python train.py --model="sound classifier" --dataset="telephone keypad tones over noise or synthetic speech" --train_examples=39062 --gain_aug_db=6 --n_mels=64 --hop_length=160 --input="log_mel" --spec_augment=false --win_length=400 --targets=["first key", "number of keys"] --num_classes=[16, 9] --arch="crnn" --norm="batchnorm" --activation="leaky_relu" --depths=[1, 2, 1] --kernel_size=5 --stem="single" --widths=[128, 128, 128] --rnn_width=96 --rnn="lstm" --bidirectional=true --rnn_residual=true --rnn_layers=5 --loss="cross_entropy" --optimizer="muon" --muon_scale="match_rms_adamw" --lr=0.0051 --momentum=0.95 --nesterov=true --orthogonalizer="newton_schulz_5" --adamw_lr_other_params=0.00086 --gradient_noise=0.3 --steps=1300 --batch_size=64 --epochs=2.1 --lr_schedule="poly" --final_lr_fraction=0.1 --warmup_steps=130 --weight_decay=0.3 --adamw_weight_decay_other_params=0.01
Rows from block 3, named by matrix and row number. Each number is 128 + 24 x the weight over its row's rms, rounded and kept within 0 to 255. All counts start at 0. Numbers have three digits each. After the name is the row's rms in percent of the matrix's.
# conv: width-5 conv, stride 2 (model.blocks.3.conv.weight, 128x128x5), inputs 100-109, a 5 kernel for each
conv.0 101:099165150103105187151138122137095156153141139176127144141153112154152122128134111112134101149154100156114152110117133093128131116137127098127115155144
conv.1 100:107171100131123130097141114122126122109118109139134124121137064108123123115144128112149138127126143072144186152121155186150162113142115152148154141101
conv.2 098:152100134121082100129099184123105142133135158101141124134135133124151120153113113115136122104114163146156105097144149147081141145157194145119133132104
conv.3 102:123104119159153131137125116139148156146117125122138119153108147096083122174085106124130147113152145146133188112121097071145102092107124142127132121128
conv.4 096:101116131136172090098104136140122135161131127054128106139117131093133122121138157122116157118107128158099163156099133141140136128149140154074118150126
conv.5 099:169139136187152114113136107123165167127128172113130132093081135126090128169111106109125182119155141105120118091142155136069183126138134114088145145154
conv.6 100:107107109119104133123136164112146137108091150145161145127070133135103125154140101142136131130149165146113120084109095102133061112138147195107135117140
conv.7 105:094106169081114163115124105127153144138147135168129075137168150160135149123116087079117186129089145130161088094150132124127113104142088103114132142130
conv.8 098:145114168126154141105151157127147135142111112145094112089142134132129130116094149111121133154157133115085117133165108140117104113136123100125157106140
conv.9 091:141133131096140105110091094159123144142182153094148116104131136149122154141129095147125113141138140075135139145152161181166144099115166147182094110145
conv.10 099:116124117111123136181162169096130108081102114145140169125132179113147154093171115116107137113114090150165119098102107129130150088128134170116148120086
conv.11 100:121139137127103132175143158144114125101136150092180068098130144113110112134096081128155139130146121122134130135104105165148132108125132161144146174126
conv.12 105:077141113148181122145109174130136125118154106165142145098110123192151185173093116101112131126164130114123136129160120093127104117156187128118084142149
conv.13 100:168117094150152137095164153170151152101124109133090116133170168091143113089117167135129087119090129123085138136092137123133093139156141151146115133086
conv.14 098:099110132089112107159149152154090124129074149132151128160148125108184177142183172133115102157141098124124138102085075138135139101127132165106153160153
conv.15 100:154089153096148174163154124148133167180101150125149121126095095163106177146124155143142116128099139131080122078166118148129176163153188138132114130186
conv.16 102:143128151135142124092129115124114092117121123095110129123116138153105130091102094119146102117081122070131145180136086139124180153153118126127112145138
conv.17 099:146132161177144094142104094156176111159142132137124095148095113174120135090103154119109097119133132115119174113126148181167176146194127095140080154103
conv.18 100:124146112125107119167111136123127130156125143128095144113177124177130158156139175133124097124121135149128117128110087157105128121116114168087135139118
conv.19 105:141074171146118124123104143156117127153162177141119170177105076153148132101139126148124138124128099108076128152170093133118151132175122146110121111125
conv.20 102:129069125116135163106131151175109119123093132117098137184172098115115128143127099102147132110112132085138137076129155104128105116142106129124188112122
conv.21 102:150175129112135145122124141159153145125087144096154120139173117137113132145137120132138122121164106142153129081164115132124162117109153145146108104135
conv.22 101:149141111100153131138125180162151111093139112085152147134131122130123139127122139106138134080140142129114122107101116149149162118117088143127141105135
conv.23 100:126111082103125083143120153113122144126146154159109125150117096131116137129153147142111184116104130138120137119115163152116120169090107124170123123092
conv.24 101:135128124163102113137106102133100157120131120103165094100120145130136125140150150126120133123127157130109151117153091155120107155111115117129131072163
conv.25 098:119125145169138167138160117138112139191109109162118129128113185145116095091142139140088157112101115080139133133127101070076114189172154137159129116105
conv.26 102:117129152135150108108120122123109119160174131154137161136170110126095133183106103114099157133151107145089063106122099149108138136132065127117141148153
conv.27 101:143185136126104125104112117150143140151137131102107130151153157151121152116100127127119110132174120117145133146114095130161125170109173112149118151115
conv.28 104:152157146146146125123142099138067158131137145122100109158120116099137118142132161150125107157082149158144131123132177116129144103141150159096155155121
conv.29 101:088117145093175130146190158138112155140138142163124112129112161134119110099139107144123128150133166120122140117108100146136138145170154137107183127147
conv.30 103:140109140163157111132165180091149070122168112078127097119125095114139156109126108158148148133124165134126121156158137165155165152169101164142101133146
conv.31 097:146110123136135059093128126107122151169106104078111057090146167144113116120096101125116106183123122167084130136175124147099117135150125179144121098091
conv.32 100:150146144100112094149155135168153121151110119120153107168116119101112114145121140111106111117083156101154146132131137085131131119122099134116148105097
conv.33 099:144108095131096127142112157165113150129118080124165165139080171122123129128145132130091101137141113129112143140119126114127094135146128133092073154118
conv.34 097:159141138133117123111062149133160143143113148140102119106083130143095108068118144095159103135112134133134140126145124128161151142146117137147130147180
conv.35 105:086096117125111085092127134117157108142134142166120086122167148106148105113132107110168115150115113111140096136161136162074153136120119125131145095085
conv.36 104:127109088118137054101162144102098134146115106145123137090117134131103126147170108139161155128146154127145113142153093121142161098118131131083121140107
conv.37 101:098097134130143139142130114117124124139121178156141135153091088113134134178131088101127100173131135097099109157124132152143130089150142087139085116127
conv.38 097:105104115135092128131089167128130161148150107126112122133115123137148155166161123140164124140129127137134137083116139140162123132089158100112094095094
conv.39 105:131137099158103113160145111180127125113129173096118114119099146125151118166087154149160110114151141197175112100129147136138119174104172171123119128138
conv.40 099:074122164146148170158105102138085149133110136120150121139177111183118177139123095119117153146130120135076089119137156112130134148145139064126107123137
conv.41 104:068150122130129173138115094138139108139140138114138089131139124121138113101129116130144135097163164112106098077109147161078104108176122167108132120111
conv.42 100:129126111091173127103138132144130103110104118079123130133162162163107135091110118133136184164158089124134109145106121104129110099151143145096109135106
conv.43 100:136124124143140064117129119137083061176118129104092101165101126148144171143116107117174147099117126129142124134101100123118107136113173148150100149068
conv.44 102:145150154102149098093095107119151159152125138138155118132131115109146134111133113171133153169139126123117137177102121118149155093133124108167146114131
conv.45 094:114120119095192104123110102140166138124100129115147128117123159126140134139083131141099145119115181136129170148141117076128142073153106126135159097169
conv.46 100:154169082106120143116152138154122143114127105106152141150167144143113118148132163099128095099075112085138158098118096156150134160115160133115114124108
conv.47 098:128079103150146119126143153115164140116103131075135118149174104141122087091117135139166122157152132090115136151171128111130128131135118123090110110136
conv.48 102:127098160127179125147160124096135085133127151151183116152112096082176145151143136131143124133149133180112123126111144122121091166126160150117116095111
conv.49 101:125137111108130117120135106147163139109069100118136134108168094128148156155139135111168176144115105093161105096118118107140141111118182127108104116113
conv.50 098:090111166130138104170151173124086140152102128168163128111106136122130115161164094116168112116120148135144138145129090112151119118115161155146130114113
conv.51 096:134116110130122093092109107099165123123158130097114168105112116125155138107129118125151121123143154179119152077085143142168112121120193175161124133132
conv.52 099:116140107139145097121115113093139124161113124120113100116124128107120108160127127128137131098147142169125146145118143157116088131105161158100151141127
conv.53 102:131107124135152146149165144086170126136126143145169116106107148174099141105132116116100120112092143157130107131117148159132145130081115134134115141161
conv.54 101:120141141133131136115128112127106116077132161140148169092131143139112143127156140124099132107126096176182125114143121125150134098099139156127135103120
conv.55 098:114127128108122113071111139131148139115092086114078150099076100165136137155148167114112126142179125123134112099123111134100092115119116127151147129103
conv.56 103:141194127125084181112103137157175168104069099145104124136160139118142122122123132133118112117113113057044101143143106068137135153136103134129119109153
conv.57 101:155106128103112107148132130126121151104103141112133169171095094118116109132172095115171117163150135138162155074111105116155166101113140162159145153161
conv.58 101:158106130130097185114144142183101140137122143163141106141124160087138082150122157122110140136148143146145094142119118111142150151105107135135106141114
conv.59 102:088140126088120119160109090138123108117107098128132142125137135109171156136116153155104162133119148120145126052142093128139097142168137113104150093125
conv.60 100:095134134127147135108151098128109127099158124151134134125121136108151140151140129147112088135122094142151111116102123113133118142119123117135152149163
conv.61 100:171093150126158110107083076109082108163137135113115179172188127140143153112135125095146148146103109118117096151181104135144107135092127118143194124126
conv.62 099:130143127105102150136107119124118142144114143148153142152162161160139125133171157146133131115133128173182096142081143111107138116092112111128170135127
conv.63 101:107078137109115151121093117201094141170145173131140130148166141124097118150131140126152120136118129167161158101127169099133125116150113105101122120111
conv.64 103:139197162146144145138124157123159101149171132151143206185160113187105102135135135111128134149170149126127159150137136062121124127129124092108084124165
conv.65 098:129106105141131154113153122099109142176134141113181066128135161132160148128150125162090142155127123172098098145059100150131099152138111122102130112122
conv.66 095:122147144118124132139130130154120149132094112114112118130093151128122116143098117161147115150132123131126114127166194130136178157095123130138133140137
conv.67 098:125102143125110146106109110149135133127159142083154172153131118120170149178131124137132144115082102093098123118151111083083153136128097148114127123167
conv.68 103:151134130126124150131114114146126114104133110097121132114145137145109114179118122127107132110139108089155138143134106108104182105139125131146106141130
conv.69 103:172104155119138163116143136123187121139124079103121102108136120112173116119115108135182139098132133123078108142150129117107142176173136144129119126108
conv.70 097:130156133126122124156171152168095124107099147141113148139212141129109125149165131134119115104105123112106082123147130144100113162166116134094132110089
conv.71 102:136106126114107117153123127144137112150104108103134089114160113134165126099156110116127128165119114110082101127112132122134130114107100118151114106135
conv.72 100:125124126106168156130136152128102126128154098159167128146141130117165129154107128138115145151142169117121099127121135138177107117129173134105154168160
conv.73 094:120145129131128132130146138182122103141134078087087120109186161075121125090130116153135135075126137126129149102142133125121140174146122126101109132131
conv.74 096:126129111131160157090123130138164120133113093093109128125141118125086134151130153110118132119173140131134085126133167136081121110123112137115143128116
conv.75 100:152141132109112149133127111099153142132144122108144108144161115139121112111134095090111114102143127099132154114116118139128137125132084133124159124174
conv.76 101:114112140162122117150114126091112163103119099138130117107155137127147118119144119092124142108135135123138109086163187117113114132084160067115138197152
conv.77 101:112151171150125121129182138128106159095114108114146168121045122117141125151098098132156137114092126134117092116100149104103149139096146136140108139155
conv.78 100:054106133130161130130125139112161167154152176123129120109112137151130144100182168117111121122151135141114122159176123143128127137186148115095190127140
conv.79 099:163176124136068127147161159161130110127141130104155134115135140135108100120119112072104137131131115142072130126107122129122161135146123131111111105136
conv.80 099:124118071136143112094129106132149115139125118088129102121130162155133110135121133147098121119120139096095168128112152092137106146138126149128122126148
conv.81 100:124147138130131152086127076154117140139118107149118150107101123111111143093144128125133089103125100117118143087109101145113084152186108101137150162148
conv.82 099:134112147161123129084113104127090138109136142156121084139119105153137141109149165172148139167114161148129088113149169159148108148115078144103101113124
conv.83 098:106142128123068142173104153154145137140108132105125081113130120143103116101157131149111145158148120131121138169159108104171133114108139113147149146102
conv.84 099:126126161125115127105142136135106151144110122151153121114154129149220157088117132162129139142156144115133165149152123100150138127129122135154125151168
conv.85 100:126099125120096153124088144095128157122152122138156127180124110166124128143170118115163100141125139148150086081098147132136127117105156112124134150182
conv.86 102:109067160134123133168129116119099138123094112123147143106085105139147164120166125123133148173148130133133115108144145135119178102122129147166137160085
conv.87 100:065112121142165118156142152133107098139162135183174165166110124116128112112167179150134107125151192133152094119142140122110160122155122145136143148132
conv.88 099:187128170148106097128094153127140127140126139116150125121126125153097120144144096118137145082085141103136089128124164121177139106139098126126132132099
conv.89 101:156158159137155116125195134108144159111103122088076146141112119161158123148095121115142156081107114156128142083123132175130135145152162136167141211134
conv.90 097:094163127105158162119138135130136166132100161135152102138130117125150137099159143130152107094150171130089181132115121170149135143121109099160172129175
conv.91 103:110179091091111166108114101099096148115127139132106124099093181128143157144144110102118103174117127119173086134134105121144157179136116120135125105102
conv.92 099:157130157163140122181135153162095093100133103107112155131140129138139160136140170149156096146155164133117116157129108155121118117154144121175124080094
conv.93 097:148139113126177123138106112149104164120117102132146121136145141143128174138156158082095130116149122121148114098115127087095119111146168139104124118124
conv.94 099:095157127129153123141123166102118133124114124105117124126081135138122090138123115124112121163139097146132131164153145139112119117144125124126118134153
conv.95 103:149116078126125105147150168121124119108167152090171129151111131159154140111136102146118114125115128111141141138120124137140124125123168157152155142146
conv.96 101:137123140102112113083142153158143160125149102108101103096116120146144098147153189180108139102185094123129121135136081117088122140135127099099167120148
conv.97 102:084154129115117119149099181127145115156117142124075101119091151156121149164119126118143098088116115121151149133157147118137147122077109118129118129082
conv.98 107:147126135122103119065187147127092106130119090086133153105139129145156174130131141171141130133148125139158146148121094118164141114114144167096104162118
conv.99 094:162108128097076100134099125121113156131151117075142104144160139123122107176111112097096139077104121100118126147133142120103141127133145109181112148116
conv.100 102:137115130153115078098108112103107135171147116155127130112139153134132151151139170118113105096119152092137119150109127075127154136137135135123107117137
conv.101 097:190147142131109116127117090156134177151083098102095128149154126132124159147139146154128148182159142176109167120125109106160151124119108113155095126108
conv.102 098:138084149153154126135134109115142102170136122099141171101115127148135119121128134155123046118145111155144122131114137111155111113126186133141116144176
conv.103 096:174154123135146154131175110091117153088130115119135121108130122143097114112139124094092160175142127099122097126146114154142138105145174151126126176116
conv.104 099:135140108124095167104146144149138144124137119126087164133160142125138099109109142098167120105132095186119121176109110100092127155111105184154092105115
conv.105 103:079087100168116113097151131188090151117129162083094115130164128123142164117121137140125160110124166146120093130092076119119123127150137150125118125094
conv.106 096:136146132110164118148142113158124104129119137110125095153084112111117129147155108127129123104116128096064151151108125133119105154147171126110164132097
conv.107 099:092090123145121144147124121149095146128118138165114158136091135136124137152155146092116151094119162131123106103128162136071120133143163172147097140114
conv.108 101:142107141119128174142140153139131131121135119151118143163102114123093140124120137130144142114159142132133091127135162111122138125108124126119141149109
conv.109 098:151128115165152110119125116122146089147083132112101130135150153141167176128132142117091119064155098092108143132111125124115108106160183065135166102127
conv.110 108:125177131114060124087140121187144181112106084111100120137155151115101141115140121109127148151124122113104143147147109125168143122153125099107150157122
conv.111 100:149110136113106146151107180144116106104116137120153102160079138150124152108151060146088122123124123139152133144120154113128107125146110130112145124118
conv.112 099:145123149127103129171143154133113118137092138094151122135135165139141148136148099126171123113143160119145167111105090127131118111144099162185123164105
conv.113 097:087125119146115134149155116199113128105057116158122146115136133114120073159123154119101132112111088131168120134140136094125123122123099112127108121117
conv.114 097:147154131139103127143108171081109156112107120145158095126125128089137137151124097123158116148151070097190154142149122138145139114089126163121129082125
conv.115 101:126150124133097136138101118121159168130147166141132114134131114141078163101150133159126111120133125113121099106144113129126139112098168099153130098103
conv.116 105:112099142128140109126159201085122112115143131128096101108090141104147139084113156137115179106100095150096119132153147163132142121184135122125119103131
conv.117 100:117159121162082149164126135127151098131140082123117105116092109099122147203134139102101113151138128100136122121148106101154108117085123111159142095098
conv.118 101:122132111120096097119091182152146098161115128135116081146154147143151183136167121156148131090113132127129111126139130141114116139085152114114136113126
conv.119 099:125074155095155090077117113140145125100114126124156118131135110164102126144141119161121066128144120141118146089145100124135115100095104111147129131088
conv.120 098:113119113164160148146142097129134171117128106103140112118149128144155128111112134130123099132136135163094106178150147132112135142122141125145121103107
conv.121 097:120069116167183144113103106125081140105138161174165128060107126149119151122089153151117105161126115117121116134135117118116065117141163066073131154156
conv.122 102:142134104168088109123099145142095122075169098110125124120107142116122138088082127122136129128109166119078116126092116117135126102154145094137094140138
conv.123 095:147122103116132129146130156113133164148138174124102108100080145123103096121140095144114158133112091100111075145075110137120131146107096085128061138119
conv.124 099:157133132120153107125157132160153143157137095150102114160148141144142072118153093114151119136141113131089148138155129123174161127110115129120109156167
conv.125 102:091089109115078113121105139156102130114180120151101167095147120142117148124093192108106092114138117157124122123151138102099141116135118174086117112119
conv.126 103:108103109100109096098074136090150124121150136126141146155104117084134106104130169126136167123168110142160112144105140124151106095128124158112131106122
conv.127 096:136126142138105171136092081127142123165159140131100130133137151102122125107147132132157173126099113142175103152121118104092123111147149127175120151156